config.toml
crop_scale_min = 0.8
norm = "batchnorm"
learning_rate = 0.0025
beta2 = 0.99
final_lr_fraction = 0.1
Rows from block 14 of a small multi-label image tagger, named by matrix and row number. Rows with one number belong to one channel. Each number is 200 + 20 x the weight over its row's rms, rounded and kept within 0 to 999. All counts start at 0.
After each channel's rows are labels from the 100 images, of 14976, where the channel reaches its highest value: "responds to" is what is common among them; "colour at peak" is the nearest of a few named colours to the mean colour under the peak. Only what is clearly more common there than usual is listed. The data: made-up road signs on poles. In brackets: how many of the 100, against the usual share in percent.
# convs0: expand pointwise conv (model.blocks.14.convs.0.weight, 960x160x1x1), inputs 80-119
# convs2: project pointwise conv (model.blocks.14.convs.2.weight, 160x960x1x1, transposed), outputs 80-119

convs0.353,210,157,199,177,203,213,227,242,216,172,195,174,178,175,180,179,182,212,229,200,191,239,188,201,197,191,210,207,207,210,190,171,185,213,196,210,180,187,180,204
convs2.353,193,229,183,204,190,211,202,204,218,186,197,171,210,211,224,213,173,168,212,191,206,176,223,168,216,223,209,191,173,199,206,184,180,201,225,221,172,182,171,212
responds to: yellow rim (100 vs 8.4); black face (43 vs 8.7)
colour at peak: brown (65 vs 37.6)

convs0.675,187,245,177,234,235,209,180,189,175,212,195,176,206,213,224,183,206,176,181,214,221,198,224,205,210,217,196,187,219,193,186,185,201,191,202,196,185,188,222,220
convs2.675,208,214,162,227,222,214,152,189,199,192,225,188,207,204,181,173,199,152,216,207,177,193,195,176,194,189,195,197,208,217,190,173,189,221,218,211,172,236,199,229
responds to: teal face (100 vs 8.2); H (29 vs 3.8)
colour at peak: green (34 vs 5.2)

convs0.525,232,190,200,179,178,219,156,189,203,177,204,195,180,194,206,181,189,198,186,205,185,212,191,175,211,227,196,208,198,224,203,175,177,204,187,237,178,201,199,213
convs2.525,211,199,166,196,167,215,179,177,202,206,234,157,193,207,222,187,183,231,194,220,183,178,203,170,192,230,235,223,202,208,231,212,183,201,210,214,180,216,211,188
responds to: black face (89 vs 8.7); brown rim (43 vs 8.4); grey rim (38 vs 8.3)
colour at peak: brown (62 vs 37.6)

convs0.341,180,228,181,190,181,196,216,206,215,196,222,179,204,242,197,190,149,232,194,230,214,206,182,180,176,208,192,215,216,207,193,197,211,190,186,206,197,211,207,225
convs2.341,207,248,189,214,170,209,215,201,183,203,231,166,211,212,201,187,161,212,237,230,181,192,200,186,188,220,224,204,208,198,195,182,157,187,210,194,216,201,211,183
responds to: orange face (100 vs 8.3)
colour at peak: brown (76 vs 37.6)

convs0.600,225,207,227,199,232,139,170,194,184,197,241,202,198,229,190,174,221,202,227,153,205,202,179,187,185,172,164,188,210,192,212,195,193,211,214,202,203,169,209,188
convs2.600,207,196,216,195,219,160,199,209,198,201,225,206,188,199,205,157,208,198,197,165,194,221,191,211,199,166,201,184,212,184,196,204,217,201,231,148,185,197,207,191
responds to: red face (100 vs 8.6)
colour at peak: red (25 vs 0.6)

convs0.450,242,176,214,188,196,219,161,198,202,211,187,227,220,185,196,218,209,209,152,195,186,234,195,185,185,201,199,196,233,217,237,229,218,208,206,196,229,191,185,203
convs2.450,245,216,201,199,181,213,148,158,209,208,212,213,210,170,193,204,227,213,146,197,199,189,220,191,181,210,178,191,222,190,209,224,226,225,201,173,218,222,195,202
responds to: yellow face (100 vs 8.4); triangle sign (45 vs 20.1)
colour at peak: brown (66 vs 37.6)

convs0.633,193,188,206,232,206,190,215,206,197,197,245,243,238,171,219,221,211,147,222,195,200,216,170,203,200,209,208,200,179,200,181,219,199,182,233,163,252,182,158,187
convs2.633,162,228,180,216,220,234,203,209,228,171,218,216,217,192,178,210,197,179,213,183,198,195,182,211,205,203,202,228,148,218,189,223,180,174,202,216,256,186,188,173
responds to: purple face (90 vs 8.3); 90 (43 vs 3.6)
colour at peak: purple (30 vs 2.4)

convs0.446,147,205,213,191,221,188,220,220,190,227,176,194,201,208,190,184,232,218,202,230,215,186,203,238,222,171,204,192,185,162,225,216,191,198,211,177,209,216,210,207
convs2.446,212,196,205,229,197,205,160,152,195,220,207,176,184,227,221,225,204,201,217,188,171,229,172,161,167,223,177,201,215,215,194,190,227,223,212,183,218,211,182,219
responds to: white face (100 vs 8.3)
colour at peak: grey (67 vs 37); pink (26 vs 4.5)

convs0.508,186,192,189,238,187,181,213,206,221,212,239,225,184,169,172,216,217,175,212,196,207,197,185,198,185,214,215,249,188,208,186,214,186,182,238,179,245,188,168,175
convs2.508,160,232,207,213,222,218,206,201,218,210,227,244,200,186,177,247,193,184,185,187,189,167,186,197,191,213,226,210,167,202,191,189,175,177,221,190,230,182,180,180
responds to: purple face (100 vs 8.3); circle sign (43 vs 19.7)
colour at peak: purple (33 vs 2.4)

convs0.648,198,204,193,170,234,167,210,204,158,193,186,208,194,222,173,229,195,192,243,182,207,175,159,174,224,187,197,211,185,174,190,193,218,200,186,188,193,234,162,230
convs2.648,201,208,233,203,235,219,175,200,194,171,179,209,216,160,194,199,185,179,201,172,186,211,219,178,230,189,149,157,194,227,150,177,192,210,159,227,223,172,188,200
responds to: brown face (96 vs 8.5)
colour at peak: brown (70 vs 37.6)

convs0.392,212,184,182,175,202,205,238,260,186,212,204,196,220,185,202,228,213,177,201,227,223,216,206,206,179,216,222,204,209,171,214,181,218,189,180,220,209,188,209,215
convs2.392,198,220,199,183,169,219,193,226,222,216,205,182,195,175,212,201,194,199,201,222,180,222,220,201,219,189,240,179,191,191,189,172,225,185,205,212,181,211,200,172
responds to: green face (59 vs 7.8); grey face (41 vs 8.2); blue rim (38 vs 8.2)
colour at peak: green (46 vs 5.2)

convs0.734,180,173,213,189,192,201,218,203,189,213,187,200,195,244,208,179,222,198,196,179,179,180,195,232,206,161,197,186,156,168,205,204,191,200,235,200,231,173,227,195
convs2.734,206,220,203,197,202,200,162,188,203,200,201,190,190,177,191,220,208,193,197,205,152,163,221,162,204,205,207,176,210,198,180,190,227,214,230,170,187,225,166,186
responds to: white face (100 vs 8.3); black rim (85 vs 8.3)
colour at peak: grey (83 vs 37)

convs0.307,171,179,225,203,167,167,234,212,184,194,191,201,174,217,182,180,216,215,189,179,221,201,214,217,202,192,216,209,205,186,233,193,183,190,208,205,209,193,216,190
convs2.307,218,206,194,210,208,220,215,205,220,206,184,164,208,204,186,210,174,210,168,214,155,191,170,202,198,224,166,222,214,211,168,197,220,191,216,198,202,186,189,204
responds to: square sign (82 vs 20.4); grey rim (25 vs 8.3)
colour at peak: black (33 vs 8.7)

convs0.669,195,208,191,219,177,266,184,217,213,207,192,221,212,204,221,200,238,200,212,243,225,194,222,212,157,237,207,200,175,186,189,184,218,189,187,209,229,199,219,182
convs2.669,154,207,187,191,233,193,225,192,163,226,191,198,205,209,207,219,204,214,193,225,206,202,204,233,240,190,216,215,169,166,204,214,184,194,201,195,186,199,231,207
responds to: hexagon sign (53 vs 19.5); green face (29 vs 7.8); blue rim (29 vs 8.2)
colour at peak: green (26 vs 5.2)

convs0.200,197,215,224,204,178,190,197,217,185,179,211,205,215,173,216,217,216,166,223,189,203,247,197,223,199,216,206,165,159,170,184,201,210,208,186,201,239,184,189,202
convs2.200,191,231,235,186,174,193,207,217,183,207,192,177,234,180,224,200,192,184,236,211,176,213,180,191,220,203,199,146,204,189,195,179,196,198,211,200,243,204,180,173
responds to: green face (72 vs 7.8); struck through (41 vs 14.9); arrow right (40 vs 3.6)
colour at peak: green (29 vs 5.2)

convs0.480,230,193,198,210,146,194,201,211,187,195,185,167,202,204,185,186,217,208,139,196,215,215,223,167,227,183,167,204,242,213,205,215,243,209,221,181,168,205,218,211
convs2.480,210,225,241,201,172,199,197,223,198,181,170,174,192,198,198,203,211,195,163,189,202,201,198,188,222,167,179,163,252,205,214,202,219,203,188,183,175,191,218,205
responds to: blue face (100 vs 8.4); triangle sign (41 vs 20.1)
colour at peak: blue (49 vs 1.4)

convs0.598,203,174,199,190,163,226,165,218,216,171,198,196,207,169,192,163,201,209,219,217,186,208,216,190,222,179,209,180,189,169,186,202,190,238,224,210,193,196,199,197
convs2.598,190,202,212,189,157,204,195,214,185,176,205,186,189,187,181,168,185,240,207,225,182,205,175,204,211,183,213,208,187,153,221,234,200,240,210,212,236,202,203,223
responds to: white face (87 vs 8.3); pentagon sign (50 vs 20.3)
colour at peak: grey (68 vs 37)

convs0.377,207,202,216,186,191,218,210,191,193,201,198,207,209,199,203,215,213,192,250,208,225,211,205,226,205,201,200,146,154,167,200,181,212,223,160,184,221,180,230,181
convs2.377,186,207,202,188,175,187,191,212,214,171,176,188,214,200,208,228,164,174,235,183,186,215,184,187,233,180,206,176,163,180,202,175,178,196,211,194,228,177,177,197
responds to: green face (100 vs 7.8); black rim (26 vs 8.3)
colour at peak: green (33 vs 5.2)

convs0.258,213,178,204,193,174,192,198,205,177,174,199,161,185,192,204,183,225,203,115,198,184,220,220,177,218,180,180,197,200,219,187,208,243,209,234,194,191,189,221,204
convs2.258,206,205,236,193,183,212,198,211,198,182,174,161,204,189,208,201,199,198,162,207,201,208,208,186,225,162,175,164,233,194,204,198,218,196,194,184,186,202,223,200
responds to: blue face (100 vs 8.4)
colour at peak: blue (25 vs 1.4)

convs0.338,204,212,197,176,169,221,180,199,197,192,205,193,210,175,208,168,228,194,227,217,184,205,219,223,231,201,215,221,173,164,156,214,202,209,208,185,218,221,212,193
convs2.338,198,217,206,186,178,209,171,225,183,184,204,167,209,226,220,185,182,212,224,239,176,201,170,204,208,204,249,224,203,164,203,209,200,214,207,219,195,233,220,208
responds to: white face (93 vs 8.3); struck through (34 vs 14.9); grey rim (25 vs 8.3)
colour at peak: grey (67 vs 37)

convs0.685,205,239,215,170,163,244,191,221,221,175,204,205,173,186,194,218,214,203,163,208,181,225,183,200,187,252,213,192,196,201,198,187,243,188,183,230,214,161,191,201
convs2.685,218,200,221,201,189,175,169,215,215,195,168,192,151,207,194,256,205,194,210,179,224,176,152,185,209,208,221,215,218,204,194,207,207,186,192,182,196,208,231,209
responds to: grey rim (99 vs 8.3); hexagon sign (57 vs 19.5)
colour at peak: green (27 vs 5.2)

convs0.517,185,252,172,220,218,222,189,167,192,209,207,150,206,239,207,173,202,175,195,203,187,211,208,191,212,223,205,207,223,203,182,178,183,204,210,207,188,187,199,223
convs2.517,201,219,190,218,234,219,161,178,193,178,199,193,184,217,180,194,207,171,225,187,196,215,199,185,198,218,176,186,224,218,204,167,176,236,212,211,188,209,195,220
responds to: teal face (100 vs 8.2)
colour at peak: green (52 vs 5.2)

convs0.687,209,158,214,194,207,213,179,197,228,184,232,218,203,193,236,142,205,210,158,224,176,228,187,202,206,193,178,177,161,228,215,189,176,216,200,224,207,192,206,214
convs2.687,189,198,216,184,199,233,168,199,220,215,210,170,173,183,223,159,202,265,174,218,173,195,201,185,194,210,204,196,205,218,204,236,206,212,205,212,198,181,202,205
responds to: black face (100 vs 8.7); triangle sign (48 vs 20.1)
colour at peak: brown (77 vs 37.6)

convs0.141,173,227,181,227,209,187,212,247,209,221,207,214,226,177,190,205,202,190,208,222,210,189,182,231,213,184,250,211,214,172,205,200,209,201,241,197,203,224,176,204
convs2.141,223,156,221,189,204,224,181,170,189,178,189,183,184,217,187,201,204,181,201,176,197,234,213,161,196,189,148,191,212,220,176,188,206,207,173,204,218,195,207,216
responds to: yellow face (54 vs 8.4)
colour at peak: brown (63 vs 37.6)

convs0.242,223,193,206,182,212,195,166,247,184,184,181,214,222,219,190,227,200,195,184,195,198,174,161,193,219,217,204,240,194,191,182,224,216,210,201,199,185,241,190,234
convs2.242,212,203,227,212,223,237,177,208,210,177,150,193,208,194,193,251,208,171,203,171,191,192,194,188,223,213,183,188,174,225,162,201,209,213,186,213,240,195,197,203
responds to: brown face (100 vs 8.5)
colour at peak: brown (75 vs 37.6)

convs0.705,234,167,216,179,226,187,161,233,184,195,183,217,213,217,192,231,209,203,180,191,201,160,171,177,220,217,202,243,202,195,183,209,207,201,207,195,191,228,182,226
convs2.705,216,183,225,209,231,225,181,213,216,186,150,203,209,191,194,243,217,168,201,168,186,181,203,190,223,199,180,189,185,222,158,189,204,200,189,214,226,186,196,212
responds to: brown face (100 vs 8.5)
colour at peak: brown (83 vs 37.6)

convs0.147,233,178,190,217,174,196,192,216,202,205,200,212,220,221,215,202,210,151,175,184,206,196,217,178,193,211,188,213,209,211,191,175,215,178,210,191,195,210,202,204
convs2.147,191,182,195,205,200,222,204,185,227,211,187,223,215,234,220,216,195,176,195,187,191,177,215,172,187,188,186,180,163,210,210,179,176,193,209,214,238,183,203,194
responds to: black rim (92 vs 8.3); brown face (73 vs 8.5)
colour at peak: brown (73 vs 37.6)

convs0.329,234,170,182,210,216,174,208,240,247,213,213,219,217,203,200,214,223,167,171,181,192,178,208,193,185,200,226,245,209,239,193,206,218,190,226,171,191,203,191,201
convs2.329,201,194,206,216,200,214,202,221,243,203,187,222,207,185,203,204,198,163,158,205,197,194,208,171,178,177,205,179,190,209,191,171,228,182,209,219,192,230,202,215
responds to: black rim (77 vs 8.3); brown face (47 vs 8.5); grey face (36 vs 8.2)
colour at peak: brown (63 vs 37.6)

convs0.32,191,197,199,240,180,173,198,199,208,211,237,237,189,178,195,207,209,178,200,187,198,189,160,197,179,212,212,232,203,212,195,196,195,175,250,193,240,189,166,188
convs2.32,160,229,193,219,220,212,212,206,227,202,244,236,200,197,174,243,195,181,183,191,199,180,175,194,183,216,224,230,158,213,192,186,186,178,217,194,222,191,179,190
responds to: purple face (100 vs 8.3)
colour at peak: purple (26 vs 2.4)

convs0.221,208,206,192,214,228,188,194,246,242,215,204,214,200,200,171,197,183,197,198,166,226,220,191,212,219,193,227,184,218,170,217,177,202,232,181,240,193,197,213,204
convs2.221,208,196,193,197,191,197,209,187,179,188,212,212,217,207,198,197,228,211,206,207,202,117,206,187,197,201,197,189,179,188,231,243,192,202,178,170,198,187,227,195
responds to: grey face (69 vs 8.2); triangle sign (47 vs 20.1); white rim (27 vs 8.2)
colour at peak: grey (64 vs 37)

convs0.587,182,180,205,217,209,202,192,198,195,205,197,208,192,217,182,156,218,206,183,197,204,202,226,218,220,181,223,197,164,198,201,158,182,168,199,248,209,199,240,168
convs2.587,219,220,202,176,205,257,219,173,170,219,165,220,177,209,186,224,198,207,207,203,258,183,235,243,175,202,187,209,231,183,215,195,193,210,198,198,182,185,237,168
responds to: E (54 vs 3.7); 10 (26 vs 3.5); teal face (25 vs 8.2)
colour at peak: green (26 vs 5.2)

convs0.104,227,217,223,171,209,178,189,207,188,200,220,215,185,189,204,179,219,200,236,184,207,190,166,208,172,190,198,179,250,196,190,158,229,201,208,208,206,163,189,185
convs2.104,204,202,195,179,187,177,201,219,221,212,231,210,194,197,202,163,182,196,226,192,196,217,211,224,188,147,229,200,199,172,212,184,211,197,243,179,207,199,206,197
responds to: red face (95 vs 8.6); H (32 vs 3.8)
colour at peak: red (30 vs 0.6)

convs0.631,178,224,198,185,196,200,218,195,213,217,220,185,208,258,211,197,179,223,202,223,219,195,187,186,178,199,186,202,204,189,192,196,215,196,181,216,207,211,211,227
convs2.631,200,227,184,202,161,228,231,203,175,229,224,191,214,188,204,176,166,204,243,235,202,207,234,197,188,215,220,187,211,182,213,176,150,196,204,193,206,198,202,169
responds to: orange face (100 vs 8.3)
colour at peak: brown (83 vs 37.6)

convs0.187,217,202,226,193,160,211,191,191,236,200,180,207,205,226,224,167,217,209,198,203,228,213,211,200,194,229,195,181,218,206,210,184,177,184,192,193,203,178,208,189
convs2.187,213,174,184,206,216,202,217,185,170,218,212,198,207,209,190,195,186,195,200,212,198,200,191,215,230,145,203,212,180,209,206,194,202,225,184,207,163,206,218,242
responds to: pink rim (45 vs 8.6); circle sign (43 vs 19.7); black rim (32 vs 8.3)
colour at peak: brown (62 vs 37.6)